A small model that answers yes/no questions on an image's attributes, trained from scratch.
Data: trained on close-ups of made-up surfaces with and without defects, 101725 training examples, 5.0 epochs.
Rows from block 2 of the fusion encoder of a small model that answers yes/no questions on an image's attributes, named by matrix and row number. Rows with one number belong to one neuron. Each number is 500 + 40 x the weight over its row's rms, rounded and kept within 0 to 999. All counts start at 0. Numbers have three digits each.
After each neuron's rows are labels from the 100 texts, of 14976, where the neuron reaches its highest value: "tokens" is the input token at the peak. Only what is clearly more common there than usual is listed. The data: close-ups of made-up surfaces with and without defects.
# fc1: MLP up (fusion_encoder.blocks.2.mlp.fc1.weight, 768x192), inputs 96-143
# fc2: MLP down (fusion_encoder.blocks.2.mlp.fc2.weight, 192x768, transposed), outputs 96-143

fc1.762:435482525448495497592487481476512463521467493550502485523582493513463529482523522521556515520508530461492479430487515532496540467511521471512473
fc2.762:502525491528536457511497554505440562548507533476454521557473503580512479500491531475489488552488516486524487495447464463471537540465530409529392
tokens: "smear"; "hole"

fc1.472:499527522501487560520494503473495463440416541514529459544566482475502485502496547465539498478469577457442534550520573470436453455486477551468554
fc2.472:516497525457470496464515586456508536485479549484538532463476507493439510495421468496413505469515473514483534520534535508567561500428457564437542
tokens: "circuit traces"

fc1.662:461511498420525508554491461490548527489510526558548435488597502470512489515498488493573511522435575441474453571545531496442483467549494459451497
fc2.662:457527462523541502526517478592439539539510516458469461504545451508575518465574485453575505551484547529473476528467459430430452544490531421540512
tokens: "brushed metal"; "leather"; "stain"; "crack"

fc1.28:462482546412499527585473472501484508557456496526488490527565472552471516524523487511540497488485503477521526470536530539511512493566573458539488
fc2.28:521529470561530432521496564444441466523496487458476521559451535534492507556399540442466466539501519556435448485453473492474482523483496435526452
tokens: "smear"; "hole"

fc1.150:514529530592490498544487437516518496476504456556548440496462443370539508528526528479532493484501502507499515547502571488469392462437517493461562
fc2.150:543476500424525535549513489521504562528495523466411539519547518552508547467559459551498580544484484478546506493472460518460540532487591562475467
tokens: "circuit traces"

fc1.738:433430451532556470443535471529463553488534424519451568481459541499521457534484524469422499528497483503500550514489428471560501554526464450536455
fc2.738:497512541468469420508509505448538493482483503503509556497413573499453547540450526597440452458520467494532502440535512524544503471553472524479409
tokens: "no defect"; "smear"

fc1.73:508602454526521526447497521500457543488437509519492519477407519456508573491475533521480451514478546508466548540479470468509458522475466593515553
fc2.73:525536457542516545441519576469477539473499526447501509541538503543500510445419529463472480515480558487489523606448452493510505537426499535485560
tokens: "carpet"; "wire mesh"; "tiles"

fc1.23:501558501536482511487518525522487492453529442496529431429507440506583484498515460536496416480472513491480512498535484457437462556441569516492521
fc2.23:505513477560516554532448419479449530476456518480482505490473403464480485473524565491550532516525551465487451512435455513477515555504551443538493
tokens: "circuit traces"; "tiles"; "carpet"

fc1.33:530542543500504499450477583508419594459519460476492461407422499511540496505417499550435453496495515596498523514500494472512515501481466534511490
fc2.33:514512492499541546450491577512465522484488539442472482557515463545504505473494502419506500532473556464512487591423445475492522545416507467495557
tokens: "carpet"; "tiles"; "wire mesh"

fc1.441:516540532489481552474530553536528502488487470505521451432482498474536503509483457468513477479477476535492525535531542504488514492462477577448539
fc2.441:557513477553535501476499519507499545525466516489507490538563461576526515504462520412541491542496534472479489539480478446520490564443462411519491
tokens: "woven cloth"; "wire mesh"; "leather"

fc1.106:453525502500543469568425467470528445497470461480502443518547492486505437454515515502498456523572544415442493445505558517424457499500592477541501
fc2.106:495535451545539490517481520497445561546507525514482492540508488577490487504455556462511473524498525472494469543430435476445515547559479417526422
tokens: "scratch"; "specks"

fc1.766:470518482493522480594479462466491492509512431408448497514502493467477411444499527544476479561541510442437448464487475498474531543490590486544482
fc2.766:524521514530524451506479526499433555497504564499476541514502468540477514534490498473481464562489542469522486512457436514475532517492473445512455
tokens: "scratch"; "specks"

fc1.511:519486476478520497537482510521549430494585463490529493472496500422505539498528429517556472469569458517486509440535567479486496474506478500499548
fc2.511:539450536503436490518467503452570509494497482557554508492464547451481446495457473526440535449499483485479546499556503546550556449490511572450503
tokens: "crack"; "stain"; "specks"

fc1.664:551457588469493514539502457466525526557493476487432521521540502556447519580523546496492508482545463503527443466558520507512538495516485439546480
fc2.664:498469550428494434519505540487497514474478512518502488547440555546453518499480448447512515538497509415520488483435480487496559482525520441488414
tokens: "hole"; "dent"; "bright spot"

fc1.486:499500574447461525560553475485469510466414510461466468509568505553544517478515524596562520460500522534494536531535477494526480418515543523475474
fc2.486:532492599517450542526503575483534474522511495546532488495480543464475428563436451554451446511501478483483463480514583517535521465492534593530489
tokens: "no defect"

fc1.590:527579503542497517507498515474466527490431489504519499536488520478488513442433561482494478529508572523480505561494508444517444514498532607509536
fc2.590:533545492577464494427488507428523430429549499518509542485458548487486468533459599558457382504535470532514515481499521514539449526514469549453600
tokens: "carpet"

fc1.252:495507566532517534551427488477503499482469428550502465521556471499476507407538489478482492529497543446491484521527547454425441526450550483553513
fc2.252:520513459499527544506454558554492502485527582522458452558510437523508531481507503496560562527471554445497503521436511476496556482483509446528478
tokens: "specks"; "scratch"

fc1.74:523551538429461567539520438460457488408483464557567446508564477445521535492529564471542551468525564462475525504548543475459480444531528490472527
fc2.74:448549463521530525526524451552434552545511515458480434526543423496591499452550487480569543507479534539467488549483466455438451534477542442516530
tokens: "leather"; "woven cloth"

fc1.737:464483518502479555555495502503518481552505501570448507534490447552473557551540467548480520494497479488523533473499530533480584464489545518540512
fc2.737:481491520454549460463522497523505590502447521481478445549490515577510517474437486420448500482484502458521497509464491492484564548522500431502462
tokens: "smear"; "hole"

fc1.160:420465446502510493479516565512532503523558519456468520503430550538506450495450430504449435488471456567542542478481442539550478589509450497500471
fc2.160:513519473537490507493536520553458482503465506408507447578520503500480548381438466507521460460443487564515544436464511473473500487443458461467531
tokens: "brushed metal"; "wire mesh"; "leather"

fc1.244:465424490484554446527483475506525496559526488412462535540531524546463482509535488501495465533515442431492441446453466524521530552549525412547437
fc2.244:478535510472510384509468505449462539479487498545458561549418539514475483599446568505419463516505505479529492470500510491506502507535496463528397
tokens: "dent"; "bright spot"

fc1.3:442487438565521509414497551551471502528496521471465566507467518513501483478461451458478419531520485538507546504437449454533524544482473506521530
fc2.3:547535490554493514439494549461490444445476547481507539463520540517468503508457487487427436491483522539520498529470498526571440470444490593483590
tokens: "brushed metal"; "wire mesh"; "woven cloth"; "carpet"

fc1.709:466528543530549488552438469479470531534473411463452475546516489477526453456503556576528471550501527432448445499487494463453471516502626498561492
fc2.709:458526542545516438524504503523422544529512512516478536532453490552497492578471540438484472531488513504525480525425435484477523534510483463505462
tokens: "scratch"; "specks"

fc1.642:505445439511510492430511525565496473500551546488468554487478538527511543553477468505438529552477495526559537457485456545537562482494416480503484
fc2.642:523455490495452462477511511474560438478492515505549482474499589467489500531474474486426548468502490462511529487529540577579522457509486575457487
tokens: "crack"; "stain"; "wire mesh"; "specks"

fc1.183:448496469593559509456528555607469484553522529491488540484429483550551504477531452449519436474501517470514501466397435468473493567472553495479488
fc2.183:510496506484515578464508441516493528517536464504486427486486407468541528473546409528547571481507500502431476446501508489460528493505556490503547
tokens: "carpet"; "tiles"; "stone"

fc1.410:516530555487516560503488501471477546479494454511571434511491464418536491405537547545512538475481531481463492524544522453458453458494545550468571
fc2.410:480472560516468541441521471477520417515502430557502555515497527473535516573545450559472438496537497512469524455529511519538472474470453550513570
tokens: "circuit traces"; "tiles"

fc1.54:383499480538498491538483492524509456531530495437494524514483518539480467446521474505501470483472537460472466435522426485506482544547515486558507
fc2.54:504528593491558457486514488473472466530479518504466535547448507554458535559481554494457496447459491483507492496480453503483588510508451480490445
tokens: "scratch"; "specks"

fc1.404:518552570486512546519484485482501501509508412523513499567538434442525489467557545571531520510521527446465466499536530458440431458469573522513517
fc2.404:506515536452506440536452474506550460497457457561478518483449532434439476541462503569440473494548499475424490493525494490546540481578494550510473
tokens: "circuit traces"; "tiles"; "specks"

fc1.131:500426439523499470430509498545570495537523582497482559508471573542470493568493469492451506528460478502530548502460446544542578514499441478550472
fc2.131:552450523473440466463490536471539451459525498550567531460486562477437506513461454509423485453511474452538556482546561565551518460502449579426519
tokens: "wire mesh"; "crack"; "stain"

fc1.310:557523478514521475473498556552499472418467479419540495494508476474554505512539446539540453499591543561504524498549510433451478519490469522481578
fc2.310:504514452490553529514491455543449561529523501474464414540578448531595515426530530431565484541450503495477475549434498451437505555505470432543520
tokens: "leather"; "wire mesh"; "tiles"; "woven cloth"

fc1.380:467461432435470522452494490559510455497527509489525494470464491440551545468512512503525476463502488481529492472460468511500568473508497533471520
fc2.380:480551486560553534498520498512432553525484516499498444485542452527547490471469578494570500531487527517471469590480453455440483578483516425546544
tokens: "brushed metal"; "crack"; "bright spot"; "tiles"

fc1.26:470436448523541494465552535569495459567509500466470532512475532564485521580493427567461475510550440559532483420428491488550495571488459497515444
fc2.26:499530538515477420484527464479510467488513508521551507450459578489467448543421547539405422487502489534454465525558480480524517504511470567520495
tokens: "bright spot"; "dent"

fc1.382:522433465519530470465512479514535485489505592494528552499471582526451503542505492435459542505494452505544558484468494518542565472532431496480460
fc2.382:531465523473426501488490509481561455464483477531547518463492564489488501485489442522457547462497491489515548494536552561514527419501510590430528
tokens: "stain"; "crack"; "specks"

fc1.275:437489557435507499560483468464513478562485494503480500525573510514470513478528540513527499537513506435502462433501514549481527492529547460508462
fc2.275:472548500537539431519507531502439542519468514480476499558461491531503477542466553476507459524498509444524464520457463506491507553502510423534415
tokens: "smear"; "hole"

fc1.37:451502406516525512432564558538464523525519508460502559515441531486521512451423469526452431520479488516527504485426451456593471558472454506465511
fc2.37:520518485574487504415493568428507470444494500510511535467443517470490475525461588533433427464507491559498515566494490502568484467489487550464572
tokens: "wire mesh"; "carpet"; "woven cloth"

fc1.70:567522505500495478509479447483548546458534538524533488542505509483489502524554531489476531466509470509543485482538548526550535541536388487504521
fc2.70:523464468460415553477516523553486515464468456488492465538524568514512486449537383537515572506495522454474548525484559544514535447430530528450519
tokens: "specks"; "stain"; "crack"; "scratch"

fc1.38:499448448490538491455554543569487509538546530433485484452461502550549500549476409557483470514467446499540524460488445527535550519491499477462489
fc2.38:476532475527540551464517461549495551535513447504507460464567435490548462447547492476544517535484557488475487541519476475442444578497561440468535
tokens: "stain"; "specks"; "crack"

fc1.687:466546546496525522560520512512462499538499423471511468516543457476503494482560525590539487539546528438449416480513508479467471532480591478509508
fc2.687:459488552479508416494550538489475535537471537517471534596467517570491501539507515462512480464494498436521500468449446486498555559520507423515432
tokens: "specks"; "scratch"

fc1.659:479526552526515469538488487485514453519524451462467487579522488462495439464523543576524475528506524444451439492513526538459468514499596476557476
fc2.659:505554549495559445545514514490446547518486524503494520529453488555489481561426543461474476488519527493535466522459436496496520540515496417509429
tokens: "scratch"; "specks"

fc1.134:490474397493586503480513486531521463513568429434529534517496510499507490451487520574482460487526457499475495453446461496506511479477484473509480
fc2.134:497525494544554587468542526530455503530531536559521444486517440493553532518463529521540441565501507505481509497506417420445457526397453461472550
tokens: "dent"; "smear"; "bright spot"

fc1.423:525526582461453538531474440493506546424463471521557478472548439492554518484539534459511526421500521477510523530557585473453515456496533543457547
fc2.423:523433508482431551478481514506511460510489475541564528495466527469497484459467444528489540476509499504442544529536556556542552413498530569463535
tokens: "leather"; "woven cloth"; "wire mesh"; "tiles"

fc1.270:434512447490476559457537591557466467508482484509472516487497552529503509499467464491449452479492506498565540517467465517546507507463440511464526
fc2.270:528512497472471515442513570491525509504430561463502523541452524536455523518448460462418450463497490447514465548456493513541525489478439527514554
tokens: "brushed metal"; "woven cloth"

fc1.570:453509424472484524514461498522490424551513502407478506447461512503475506532506452569520474526490494536478406469440477537562572490497541494523468
fc2.570:506564497564541537538476484431561477485550506481478473506481455504531418573472561401497445513572472462509466536527454476480491497458486507549534
tokens: "bright spot"; "scratch"; "hole"; "specks"

fc1.268:529442460491486503442553532540557494458513552514500556491484547521502504511521463446458513459529466531568537492452475551544544507534416465489523
fc2.268:550466534494419502491509540476569429487497486521549524463457554471440504486465456545460482436556519494482511484551554535530517454529504570437528
tokens: "wire mesh"; "crack"; "stain"; "tiles"

fc1.445:502467484540548488432560534553469503533533529439464551496420486527549496535450480603507469519484439584541504446465431477517479523461468518514489
fc2.445:466544526538539574499494496483438512481529454469518429458552424514536452512534559519576480517494506546463517578482496461432463540481473445499528
tokens: "carpet"; "stone"

fc1.287:430462473485513499441504580536458536560531470468457557507464508580491480570461442553515472509452483532597514453463454522547497489469480507465498
fc2.287:490526514443482543505544536486461546474440595388544476473513480566435576466418442452537489444500433570488497538458519515531515521528456459522423
tokens: "leather"; "wood"; "brushed metal"; "wire mesh"

fc1.255:540543476510513476576551491540468481466485478512554433468558462449586497490531518522501509450566482523457483522520504485387464527499571476487552
fc2.255:503441529489462465472449473474555466453512474551529523467463562463477504524489508552437481468536474526446521462519561544521510452561471579447539
tokens: "tiles"; "circuit traces"

fc1.757:503466522488567458568509498517527512589514511467431564555544506496468471533552509537522518545483480462499497452449505502502533504503495447553434
fc2.757:491489536499513400556485480433488506481501511548456532513475559551489482542445522486455531513513463448506456463499513521536548513507524414514404
tokens: "hole"; "dent"; "scratch"

fc1.517:520459497501476467449545541518525472508564553481487511543451523563507485640492429504455468514486433566542510435500476517565531520486425494492497
fc2.517:477509540485444497523509526528502445504405469517534494511480518472474532477449436532486543457500493486437515525507576504494513456473515537533534
tokens: "stain"; "specks"; "crack"

fc1.730:499436464535531473461528543558511486521509582513466558450492558581474521524462477443461530495511443553541526474456444521562579569547461481509446
fc2.730:511465551431473429508482506467533468461499499535525536490443555472430462557471480536432498459552484460510517447544557549535573455555498585462440
tokens: "no defect"; "scratch"; "stain"; "hole"

fc1.637:473510495514524478527488473519483524538462440458422536549478506525501460416442580575498492511510505436484494467457445503458498536518564511553463
fc2.637:495522488535535444492509535487465592470535548473462511514477518557495475538475561479484476516477496505508464515438439491509502545488472469480470
tokens: "scratch"; "specks"

fc1.531:475558497458449575532445550452476466438462495537543457544557512468445487479471587453526540520546576517515569516502575547524511455464475523475568
fc2.531:555499559469481550487466594460555430529464512541533499506489578500454523508485503524393467467504476487447539530509542556530537458487500616451555
tokens: "brushed metal"; "carpet"; "wire mesh"

fc1.290:556535523555503457499522514426462542499477454457493486456443498456519461486488515547496484517514522575440543493518513421469452507497538567485507
fc2.290:489518516596498498484465493452531457475549485526492515503471518498469406519489593509452375490546527517443487529508517500555447493503502529487554
tokens: "carpet"; "stone"

fc1.695:459503465526531476512553447537520564511437509475441510536583534463528532500547534591469491470595515517436526567504466470560462516538475464537464
fc2.695:531505533509471418484491493411539475485505457568513545455413598504473451554511535564406436518543511508539517457496515517528508442540561585490470
tokens: "hole"; "smear"

fc1.643:543568559534491541528472465435469547488446418522531443512515522414473519454516535545557536493524523482435495532522558460436464495481545574490512
fc2.643:508497488507541433510482512397500490518531471481458527526441433426480471521535581549490446529512539464475497540528555486503541512502505538472581
tokens: "tiles"; "circuit traces"

fc1.512:413489490455534457533482544544528483625539543503420498502512476527490502508513473568550477444546528521528531423433529517476504497502451491509468
fc2.512:544543555599530482543449504414524513489484522490486563591410547505472435544460531442473485555497512439468455452498487532555497502507541511494445
tokens: "smear"; "scratch"

fc1.68:546421458518494517460540489487516536498499560522482548497481573550430513524461544438433543482528480528547554491472457546597556497566435471522440
fc2.68:503473515416438469480504512493534539479451533505510557490464576488479490497458430499389537461482483464554508478497522520568559456497500510447437
tokens: "scratch"

fc1.378:508434438500534457450545510505517497533505578503474573523477556575478526572441512489450565504529447516533497498445439537531567494532423470541456
fc2.378:521480519423473451510502524492536488461463538527505544477471590509445482531485467500399541454507473463545489439504527539550565457532480576464439
tokens: "bright spot"; "scratch"; "dent"; "no defect"

fc1.718:485548467565541422523468450474490471464507459465496525485467466496438447411474541495528501596484507486481448483463487477458496564471589480578509
fc2.718:484549522507539481521493496474438535509515510490486530526519473527501472551511550499492485527498533486555484495419405483485521537538470480475443
tokens: "specks"; "scratch"

fc1.569:536556613429506547520529477497480544484446403518514411497544475441454541481510479494532514439480469487433479510583512533439469469463480512468511
fc2.569:536526578544476597522482437484517459551527457542527423499546481514480447529482581532491466502499479492400484571534511509503420503550493524517480
tokens: "leather"; "crack"; "stain"

fc1.238:439459451516520489425542532566503483534516549456474510497479538570483487522522459509439462501445483543504521498441488482521561528547464470536451
fc2.238:481515478557518517469573522521516504524450516464528518487459481396506489491459555480529424547501480474472502528490540523510465524457466519444501
tokens: "leather"; "brushed metal"; "wood"

fc1.198:442543440471521503546475566490518450522471525559575494559594531516475524479575547508568499483511568478470491525486579483428471452445482490522549
fc2.198:618519494522477549501426585485543510550496515457523521515526537538452477454504530452493515517460470488480544560462544573529517528486432548503556
tokens: "stone"; "carpet"; "brushed metal"; "bright spot"

fc1.322:511535494530542482546493477492496480457479522459551489561413511431475494447520492523556458486518522448411520503495528517456449504497554578549555
fc2.322:497537522535538538485502500481496528524536490515528480467562440452484513510489566462549480480420552464451497600477486478519517536499462425443556
tokens: "stone"; "tiles"; "carpet"

fc1.438:515429517474570487515573532490553539584452490487494462543506529500476495508555438563432515472451473491460474481480431498483507514515434503517491
fc2.438:490514496495588573476485566543479543537452489471486472509544514435504519447599463471558510521498476507430525505464508485449454529452536516515575
tokens: "bright spot"; "specks"

fc1.646:549445511498549407473571478494503473500509542502459570492472551501507547555524462482506557489486423524528507486448476520546562557498489444525464
fc2.646:541458557477447432534503538465514512472517468513467561491465551533451465541456477506389482510503485447536508442537582579575499455564500511455392
tokens: "no defect"; "scratch"; "hole"

fc1.656:558464490466473507444500550480565514429515545536533536480486537545499510536477445388441534496460466570559521492507510531530488478535441480488487
fc2.656:495437547436433530517491520525527487523442497533513491482499578454471564438504462535452551437523482484484545491520563541538537433456506554451535
tokens: "crack"; "stain"; "wire mesh"; "specks"

fc1.420:526490556432481547540464418483470543450448463567500506498512524465483513518523542517505606464525502431475473529573518500503488449531478508506448
fc2.420:557505508448480421521485483428564503453532479573542585500423543490479450563462512542397460460567478472503537433524545540568521496546508587472468
tokens: "no defect"; "hole"; "scratch"

fc1.361:532504467472505490584587508420540484528571538534452488551463537556510541609524459484463485476574516598543488500497462476476407423450471513521453
fc2.361:521494537471493561488496527607535562546427442529492525543521539505523534443562462501503551458468520489519478504516531481504582498472506511495544
tokens: "smear"; "stone"; "wood"; "scratch"

fc1.641:503423457474481478464508558508527494479585551465487510433447506534500582526439500466476520434493457608500520478529471526558583527547452525467459
fc2.641:512483499448403472537421421445540451437472542521521488469402594480450456489519516523462560515554519515402503484563494526551557435490559530422481
tokens: "stain"; "crack"; "specks"

fc1.4:526517560485470547539471494479468547417429513514591463470540501468510510425512562427536520467480536452448502531510549484454471456509580501453564
fc2.4:573463560520455527478497536441482407494545484521528503520502546499490469525467459534412492487545483452508513527518489545529512437515494609472548
tokens: "leather"; "woven cloth"

fc1.122:422486496482517497511623487515446591494416575514513444507496485474483591506426484523495492456440503473567549509512455559525535510416479563443476
fc2.122:468519563498516551503558548541488484538452454467502428493467465496477436518438515475486454485582507516424493598512513492537532538452525595463582
tokens: "no defect"; "leather"; "wire mesh"

fc1.716:507527560471510498591458477459451495496453432518486449522482500489507464468549570519516509554548503416467467481514481499459550476514569460522475
fc2.716:474524507522525436505519561454477494482514521553493519512505505547465481546456594483451403527521547485550458499494449486524512511523512523520491
tokens: "scratch"; "specks"

fc1.758:426510547486456502550442464458459535446431445529581432479548506506545494438479524449565539439458531422489525518528539538415498476469550489433502
fc2.758:565479504512477530512513501535531511559469503463566468549590518491485517503500429531497584475456478498478580488510536515509514451493497538494504
tokens: "brushed metal"; "leather"; "tiles"

fc1.443:568433457471483518445586536482493456546492565532491537486482524580474531652530514511440515483506491538582477456463443530526503490480493529509519
fc2.443:513510557463503511476496528570507492567471511528539475471536510473514490497451444480432495469491510486447499518526588530513538438556497594509497
tokens: "stone"; "wire mesh"; "scratch"

fc1.715:484417526482512468510579484554520478596553498487421547538456493546476505563533472533465513524551451480501513471468436495510534557541509444508445
fc2.715:472510568490500409546497496458536464460477524564473537503431555489463496545497543516410463466522468475514498425541532554530546485538493480520419
tokens: "dent"; "bright spot"

fc1.439:474543562473493558550471478457449547468475455515556443483546447480571541537550543498533527483461543476437461527537542464448445471462523543473559
fc2.439:528471545522463452468504456436572477468541415551520492481479532470456462520449513564451470484565467534474561460523564541570461464547460553472531
tokens: "circuit traces"; "tiles"

fc1.19:435460567435482502573466455477528487473466498524555438532608495489481499487569527513533523464485541422459469469527582523446515479533544478490499
fc2.19:532554496574540489478455582511495539539480496488496520528467505559483461524415534420508461519452484467490478546465461513505499553497415490513453
tokens: "smear"; "hole"

fc1.98:482419459494487484451521481505543538512504553549469578495488584552469541541473526455452573506503486514533512505457472552584502467545410475489462
fc2.98:524464508445432441494512484451511505437476557496516557492451571509447493532468452495431520462505499473558505479513516548550569446523460535462440
tokens: "scratch"; "crack"

fc1.85:508466514469519455587508478474423522554574501496488547504564485457483530507537536480627535455480485534493486496482547553488495519528562466537496
fc2.85:450536483515505503488555518492477589516488509489452505536538495575537501448472498476492494540481500462535478429430448484499485498511462436486471
tokens: "smear"; "hole"

fc1.549:555544512476503449468539506474501506461474499493455503484460469471537464535540565542476487500493528616516467516547491482487507477495497565508499
fc2.549:518524510528506631444540550569484487565411552497479453525568475537533545434541465486558451521482494503550452578488481476435543583435519451538536
tokens: "wood"; "carpet"

fc1.448:513556555475507530569454479479467512470452418482526472495525431430537495443572524488514558511508521453487467502536568442453382479453538521508518
fc2.448:545486534523461514490518487483569442500558482546527502489460529487468496533472539532473459472534485513500510490542549531543527459546456528450530
tokens: "specks"; "scratch"

fc1.1:509439491499543511463537546570512494578541477469422554503453533511471453482489471599477452484512480500525545426415439498540520545502426494516471
fc2.1:509501536510467398512487485481526467480447494507494548468456547474470435596463458574441430466577463482515475495533521506597482473553534524489439
tokens: "no defect"; "hole"

fc1.177:446463443528517503443517554561488492521502526484465531495472496532475493464483440513478454545434487546550455478476496513570569559453457522506497
fc2.177:525505538572467487489515467430532462473552479540558527472454537466475463569428530554431418504567463488481511440547507545576443449553450522504522
tokens: "brushed metal"; "bright spot"; "wire mesh"; "wood"

fc1.763:532456474522545440471530467469527497478514529494557487541474504584489511605558483451470482471469438534548557490498476480531557489490423487452451
fc2.763:475562488533510509489474579555507541518492493564481470499516519486452482434537428488562537455435549484474505507471520558412534479467542505458521
tokens: "smear"; "scratch"; "no defect"

fc1.213:409569510506500497513480554490530515481472416496538544462515507377519499382490509589531493480515550484458569516493555434507491479517537535496527
fc2.213:549505501575480539481526544443558463492543491516545527491434515473480471556441563528479391447519483498538523525553521534519499464489512543448553
tokens: "woven cloth"; "leather"

fc1.571:503527524501479483538514481521545454474487477480538448492512437486584454428547466498505437451528482517426581517526526449410411514469563518472523
fc2.571:528486434530493556516494457499469527492435508521517479491551425542511559472547496451557572554469548497491501553473462470454495530464462433508530
tokens: "tiles"; "circuit traces"

fc1.387:520464560466463497521599443483507539516495495579478459473566459430500576602518537549559550431594532472436507515527527472475460454509533526488437
fc2.387:493499585510480470538498543502523439531507393560501522498414532496492463556423518521451452469515472492480514490578517528532539471533532523499482
tokens: "no defect"

fc1.728:463536447519500519476551512438450526488551528451498482556438505515517429457478463503473435485512531476500502426463456498450509574452519518481512
fc2.728:527493443480531593451485560582482531517501522485471477542578479500602524517552471449582561518444523473513526531452513494498506563515473476485522
tokens: "tiles"; "circuit traces"; "carpet"

fc1.32:460491579437514486560469460487485501585492491479450505523584500519480534506576525516542511535507483454480464468512513526497526503508542445530460
fc2.32:473497515514538423528501502502459573505493501509460518572495529556494474540485500460461483540499469453528466463480486496512536516531521397516411
tokens: "hole"; "smear"

fc1.347:467448488504462531413529509531543484513509526454510544438473543517492515510491432467472482514408437478543523462454449549507536531470504498479508
fc2.347:474475492553507580498498571546489505579454538476487450534530464588475491471442446454539494464492508453469519591490478516492480492488474542505519
tokens: "wire mesh"; "crack"; "tiles"; "specks"

fc1.566:574453480474504494451485513520554510440465570555550546520518545485511511508496482441483568495467484493550568518483480504552536448548399477458493
fc2.566:550457512459425536459490532481565471498467509520542533470496603481460497458465426559424497449519509477512532505549523541523505395480486609455526
tokens: "crack"; "wire mesh"; "stain"; "specks"